Rows from block 12 of the image encoder of a small encoder-decoder image transcriber, named by matrix and row number. Rows with one number belong to one channel. Each number is 128 + 32 x the weight over its row's rms, rounded and kept within 0 to 255. All counts start at 0. Numbers have three digits each.
After each channel's rows are labels from the 100 images, of 14976, where the channel reaches its highest value: "strongest on" is what is common among them. Only what is clearly more common there than usual is listed. The data: seven-segment displays showing three digits.
# convs0: expand pointwise conv (encoder.blocks.12.convs.0.weight, 288x96x1x1), inputs 0-95
# convs1: depthwise 3x3 conv (encoder.blocks.12.convs.1.weight, 288x1x3x3, trained with AdamW), a 3x3 kernel
# convs2: project pointwise conv (encoder.blocks.12.convs.2.weight, 96x288x1x1, transposed), outputs 0-95

convs0.185:148146093105138177130153091142056139174117161165115065145127152124106082100105111165123148100178058093164112141133128073124125130154167167146125109098166112117177173181119089122166154095142171114074075189077142127125108100076163084124143142157057155170139110127170127115160131117176139151
convs1.185:128202136113119088113094109
convs2.185:124104128171106193200174094115094124131126129136145072195225098112124100139158131095161122158101060090129120163119088102089127161105130196066125101131120165134100121083145154142205108123085127092135119120135101119080134135133122126121148157113171119143116172149116140094119118093174201119
strongest on: the digit 7; second digit: 7

convs0.254:171163106120171152092087162225141130111097130129159164204116145128130140085164144147064138145155158108190147114116113086074114123129125171153173168143132148113056131147112132157157090073090151153110078086110140171161115083085147130145174103115106125128158156156075158084132139134122077140
convs1.254:101129108149213133140127115
convs2.254:144144152107118142118105155122113179108120135083075144103123165140119133164172169091147105109144015135134193153080185113157149105188093172121106135169160157144124083106109141096120172102153137081116171110148194142122114168090141144144121056131128113061188128180112151135120120096133149155
strongest on: the digit 7; second digit: 7; third digit: 7

convs0.161:176177050103110145127090140116121150154080090151164143139136111114127119120126179088143090135124112111095171088058148106160106127087148173113233156105182173134074143134112107139106144100134192097137104090188131131111149109132086103165138120062169108153114146173113109150102116080083131137
convs1.161:120119125108080100114189169
convs2.161:119074134121134138222130190122145094140169122114127079128128098143172077137116128100143111121076150132152183190182143163159134123105115108122139107141054132179097055133113128159100107064137100114095138119079131080130151108148163116127154105101134099106098141095027163128102099107120098158
strongest on: the digit 7; second digit: 7; first digit: 7; third digit: 7

convs0.163:094084138117133146161106221157149145174114159072158072068135152155123122113138053124102099169113148165179082138145138158108100233107137137132115101128146136113095118157162135115106164114116138130138079063131161136177084133152143118127134106058124147124171091108121174133193147129122138155
convs1.163:127129145113072114151060143
convs2.163:161166120121141121153096140147087141147155139170134154108102085167102096136122109114103095064105141085134089113183136078128175079115166093135096113104194153123146160111024107121154099143084146134127140180126087127075113136208154110140160150156097160114191077096088161121151159172116116115
strongest on: the digit 7; first digit: 7; third digit: 7; second digit: 5

convs0.199:095057141133160165120139150161140168167119120102081095095097154163111059119174094138060093147163112089104147125108138210094123094107108090113119087095093164092099103149135117061166107097163137126166084115103133191144159138052176124133080168152099118107137184107134137155123133127132111140
convs1.199:149180149105172126082095126
convs2.199:086096121141140119139131116170108126139113140141139092163133201141146124110154132139114167189113179151059092098139106107182123238129172218100164172170136133136191134158121138086092146100146090104099133165147095107137161143060117122119123136134173160083119154120139150145140152101135177171
strongest on: the digit 7; second digit: 7; third digit: 7; second digit: 1

convs0.178:127176187066136132128161097140124142156144133156099122047122157141187124125112132121131151175042150172120119133124104170087107046090137113068154130070124159119124098170071110105124101111148103078160137138187176143156126117171162106106132100153112173163099153171142110165118149153125117181
convs1.178:123084151079076151138096123
convs2.178:164192078114099164145144187094116189062119157144080114166144122160166134182133142178097117113177130178147149122130085184154085102069120134166120125098094118091126123109141123115140087102135165032113141107099148058152088162109114146142116102157170137091150086155105124138129154172108153134
strongest on: the digit 0; second digit: 0; first digit: 4; first digit: 8

convs0.280:125105152103164133091074102076109156177107085121098126122157101101138136150071105110186132157173156116136111103103159067115131107148117132141171096161106191161085046092125127108115129134144117136129062075127151064146149133181174105136153153146111134114157179222162124155126167096101101141
convs1.280:131106123131134121144200072
convs2.280:108173109166072113129212134148196088091160120139071111093125186110103127110128121163153102122130181141169150134149168119114141109134187129121061112071184123152140161191143135157099156073107125148086099138125120187122109098135099063107174140159122099115126165091162098128122131125105100190
strongest on: the digit 0; second digit: 0; first digit: 0

convs0.197:078171088161108156109126107111157129154096089203123110137173153173149083104156160120176072163148158196102117135178025131088168142154119107073100133132071127139130167160115096096117159096105110146091135127196098153121160109115126122113200122101099134115131143099118125110073109151118147150
convs1.197:161130124097202135101109105
convs2.197:186120106125147174173170087114144106159094139164169174151118099134070067174110116114121137138154117163148125147115104141112105131119146107068098146114128135077192127106142104111110086098165175098064149189154135145140095124164124173108173195139167164111115114098085152071092141111100084056
strongest on: the digit 5; first digit: 5

convs0.129:100095116204169104078120178139071084171089113075129188095107165138097157151168165083134136157127167075126161124119176110120150109132151100177101175139097151096162115129162106102060095185130179147127155195127113145132075157112125132144111112134127140148137139113081078131184152110098088123
convs1.129:141127140127099138117215111
convs2.129:180116165088136135186125100136184123119186165125148066223180127144117115089145103122089085073139127153127062120196103109083117140086056153080123138129139148116177153163109137066109167116119147122083132108134158075156149135126115186154135154114137109147130113134098146124116171159147172119
strongest on: the digit 2; third digit: 2; second digit: 4; second digit: 5

convs0.126:072107129143155169151159136190135078152139103163095103126099118123153117066179142165109081148087097115153121143182135133100118161149117061142066158101078128157168125062170092117091145100116167134173128186114114143134185080140171130158102155105144169078173151131107082145072119106111107120
convs1.126:155196122133182135118101125
convs2.126:106115102106176156168107077104126093083119196147106125216176121134092148106107181122145113175147207148151127158102072095096145155141120149090160112106132170139114106128171119136172075130163156136201119187144125159109100135108119187107127157108133122127109157114125098099177172184134135079
strongest on: the digit 5; the digit 3; second digit: 5; second digit: 3

convs0.167:151095118174091114102157088078099146180123115083137119133166112157157155106082096127090161090099116131174117115154154048080114118117142135133183170143155068169116188169121161181134147139126116097142088167144151142128099012076106139102106108162163088157142115098122152137099128157155105124
convs1.167:129141100041129112113142130
convs2.167:177147158090176101110195140081117063109149068139097110080113075093091171152137114122112134104129141140127127153160143163182128176125120090127172162116148114191132105154155114137129094199116086124089185198140091138148094120153082128201173138118142122151126107135127214146148132143116137129
strongest on: the digit 8; third digit: 8; first digit: 8

convs0.236:185204123161078079146115126130098180152079123167113116041115095194134100093085065134190154121161143121116081112170084132114157137136139141103117087158099159097165155105146108093153092177145176110129155138123138082133098144172131095154132161149115136105129146115111136081095199135134103090
convs1.236:130213112143140125127097107
convs2.236:087173174087160132146125157093087088179167061168131143060125097108183125171143157077093098124132089101124132118127123169088147143155114137158161112038122115090143136117144109154150160138100132167085151138146147153093157115112108133077166151080118149155114157104070149074103085177179109101
strongest on: the digit 5; second digit: 5; first digit: 2; second digit: 6

convs0.131:119075104127173102124082163164125114122135164158144231102089157128098128139141185158095157144186108163101157113110147111136132111174104182095128186114108150119104059134115136130098137140157145111160078113177140169104090120105131141066159185133079078138113111144132121092157121149192145192
convs1.131:163175135095113124125117193
convs2.131:164059142137150145166160107146160118149083071133120094129131119077132094115126187132174204129096123138188175140085153169119115093136140148067177100126105108094106151087130113104118086144114082093127199114074125094097152057097174161091118191104165122135110156145151104115148149105102125098
strongest on: the digit 0; second digit: 0; first digit: 0

convs0.273:051111080119139078144121105065149149119105124085155150147163037095128159144126171121144083117145168152116146075096133113138138155119159126112130139178130143055060096164148157180111096062108140123171127112187140136128089110144129137166162128127169107113141149106055126112185098158129083115
convs1.273:120093149145193147093119091
convs2.273:179126111167150136067149070198116135181145129126168092176088113109147112144122094089107133082103147165072132149101113134134112138103108195114146087113125167152072137103141127120182134184122136154061111123162097185123126095164145175181113139134112153075115074114179119106127180112119112066
strongest on: the digit 2; second digit: 2; first digit: 2

convs0.11:151153146159080129122155104125160124161095043157152148100109136093127105132136091103165145072110155117153106121115117181107151117165161156121166125094133100125129085097134100137077091157098034126063109165159068138149117091167152104132128083110133174137125095165110150091209193142144158078
convs1.11:097073128107192111136139115
convs2.11:132145165183098152188107139145144144127101117111132104099181086093115162118059169151171161070098129130088110209088101070120161074144128167163089107150144147098082083143139142095105098151159101077145140091121158164114186164119120144116154169123084133158135181150160134154095079155120133173
strongest on: the digit 0; first digit: 0; second digit: 5; first digit: 2

convs0.222:112129106147110113158166135082080144151067153163158104052172136109221121085090121148167160120116093103139159145123043095096094086164085105121130162131133113128087081106117128116101148129131132129102144123142175144159104152180191142160104114106115132102155119067149094098139184158110076082
convs1.222:125169144137203107155149126
convs2.222:106161195125147133147119173163125098179151130133070160119134085134126122154165112139110157057108112142162105128091095134057135135132089159159122113050086136090163170134096138144150125111115107159136113146016128154140127165069107156107173145156095143192119112151128124158122056101162150102
strongest on: the digit 5; second digit: 5; first digit: 5; first digit: 2

convs0.265:102080088137135144133113194178147154098146148080079153111209123112136071127193155131173155132120093142129124062132128094187099133108083174099081165127174130133121144147162144101122104083106187112100115122183124166099159169067143175106141135124079153120143171150113114100144093164134106173
convs1.265:110131164132140210139111146
convs2.265:208142164110098061097104122143129142135162182167129128082037111168178094136119102144115143127108220112134135150118099109140133087144097157159186159127087101120118190115139107088159095136086133095149116089141135131129182117124127161140149052112086120116152101138114164150122186135172092153
strongest on: the digit 7; second digit: 7; third digit: 7

convs0.263:077158116123192142126174124125129132130111106108173109109165127203142191144094098117128153175116099097142141150086146042185137164171180127134167133145075098100132162091103162201086150156116087151167114164152148115087139099135160138094135097156139156131115133133135215118094107112138116074
convs1.263:114152101116084142151192157
convs2.263:112133171102141129065127116090133115064089092146101164082110120039114124152107166152067200168161114111162150136143131109162139125173109146063110138131149149140120097158098154126096147112157128172140136153111118063112100154083121074117084180174100129143128103169142148126084079178089082096
strongest on: the digit 0; second digit: 0; first digit: 0; third digit: 0

convs0.262:105134105107120100139037106122136092064155137105140108146095106144077149137115147204125156120133121104135122115164168172169107154080089181143123134121120073147195100159145098174132119111122100107093099155131118133153087115118160173077127101180147069102146118134157168122174184056073089145
convs1.262:062132175156140150123145097
convs2.262:132184103160134171164110095165121101140074158139081153106120155108174129166101159158091096187142136106079115114113093053147133146133157171083125108131115113135146083078164200104120137168058074113141142059149164116119129171073084057140134095080129093115111126144120122131103134098123102105
strongest on: the digit 8; second digit: 8; first digit: 8; third digit: 8

convs0.278:054047155107142178139117106172119172126156172097131065116146106142146016129164111096113174150137181106119128095129169154149114143124149081075133084117072128112123153113124132089145155099118150124155088129141109153095140100140188164140135141110114143138078187152117110134104075088185134134
convs1.278:135147122142052147125078124
convs2.278:124139097107102156150149141146107109146167044136116090149100110150145146106196122096128154084127168093096096117104164130127146154122075121066084160202096081109137166116100176114129189204094106157131084132146122084109148141162187139067101139108126139145113140115186147176195146142126101134
strongest on: the digit 7; the digit 1; third digit: 7; first digit: 7

convs0.251:082062114121120197117117088131110148126123099118185144135094093174135145106156135135109133135138083084133093119084122140168168130138166067135144137173107091129163130085136099153193174149106067210132128173102115088126142107115071131135063139086158175096172142106164097124150084154150126071
convs1.251:084097133117196110110100120
convs2.251:084132139129094146185174096097106150158156153093094120118073126134086096127105132126080143146103183162157121131146167082159113134175136103128157110143111116204131062119129119157140102082148102124186130149067134147048115097092048161129117158157178108109097112107148123127144116125181145208
strongest on: the digit 8; first digit: 8; third digit: 8

convs0.274:135161162132107138174132118161094146125103159101105159136154171120153147171093145108126098121085132105134146118088110180101139167147090183149112157097126198148136148115140117181146195122105108136114143190157173178162154118119105169178121122177152105085193162091161023145141143086086168124
convs1.274:107053144129102101151126096
convs2.274:090170140109116105160090132078101100098098086098148133096177167162165117164128151138138153143127127146112119077109081084121105120137136081135141139101121154142100073146121056141153105164086198194149172086123198141097165218118133134085137092098134107106172148110118121154128073118076114171
strongest on: decimal point; the digit 6; the digit 2; second digit: 6

convs0.182:155134116130121125101092156068040154127116150120195128118136131137103121085113130120169112082169189150141188122033146125139097115076094141125112156153128160092080089149133119153075059151138141108116115124150111100116124090139133162179090107134182096092116189108055165129143129165150116105
convs1.182:147121115144181160108101186
convs2.182:132153153113131087110102103120124099201138123140152138163145076117184068162142132102169123128133131127072130181171143112130136143074177155130151018161115141090142139103114150138166138110122159099111189209153095157095162131152137120114152150151115052092109172105115148112135188147106097087
strongest on: the digit 2; second digit: 2; first digit: 2; third digit: 2

convs0.212:200193142202128155143139145116064134115055127148139162062169110122152113103167093105182134107148173106158074166121134127078104141097100116131098101114106171104083138145125147140120094153143104122124155125141135113133107148177109124099093093163113147105095144081095177221109155140141192107
convs1.212:124199122131077151117100138
convs2.212:099118209106143099146088135179084133158110066166089142119076104116185134136099094108101139145156138077087141092167132107150135176132136159175145124086137106171185114067075142114143123105143086162093081112141117154178100095141096140075149151118122164084105122099082116070122104195153115104
strongest on: the digit 2; the digit 6; second digit: 2; third digit: 2

convs0.227:151068135151157178149166140098180129132138097152127153172127156196141173153119122117107164080106111095133175128157130083100104148132142125159146108104065114160069175099127108117120171122056109117084209193107119103160102134151110093128142080052139153141140192128139128078154142116109090117
convs1.227:102162135114176079106095099
convs2.227:181115066160090120126099117119137113146073079184213098110112149133113130186072146121130111158111172120073121144143212100164171139148128110083135116080093135175182118097144155113167107154122164150185115183130112125167135092144126117133144135138178201107144140117136162123162073120107160122
strongest on: decimal point; the digit 5; second digit: 5; third digit: 5

convs0.285:144149195127089135080113106149169070127112118134042137145087109129063125175104187069152114120120088120144138192118158139143125131117175193120140102142105087132179120132122118193085137133108110149141124164114123109121109137136159090205070120134126100105110095110165114064089166103151071114
convs1.285:124083136136209143137123136
convs2.285:113069120165137118151137122108155187095094075120109104134114106151165135112131090171147126106132144113152091167161063092130145092150149154203079125108128109151079129152093101100085115064070118084132095085095133128164175136150158170129067128096106123141201126176114119194089133140150068126
strongest on: the digit 0; second digit: 0; first digit: 0; third digit: 0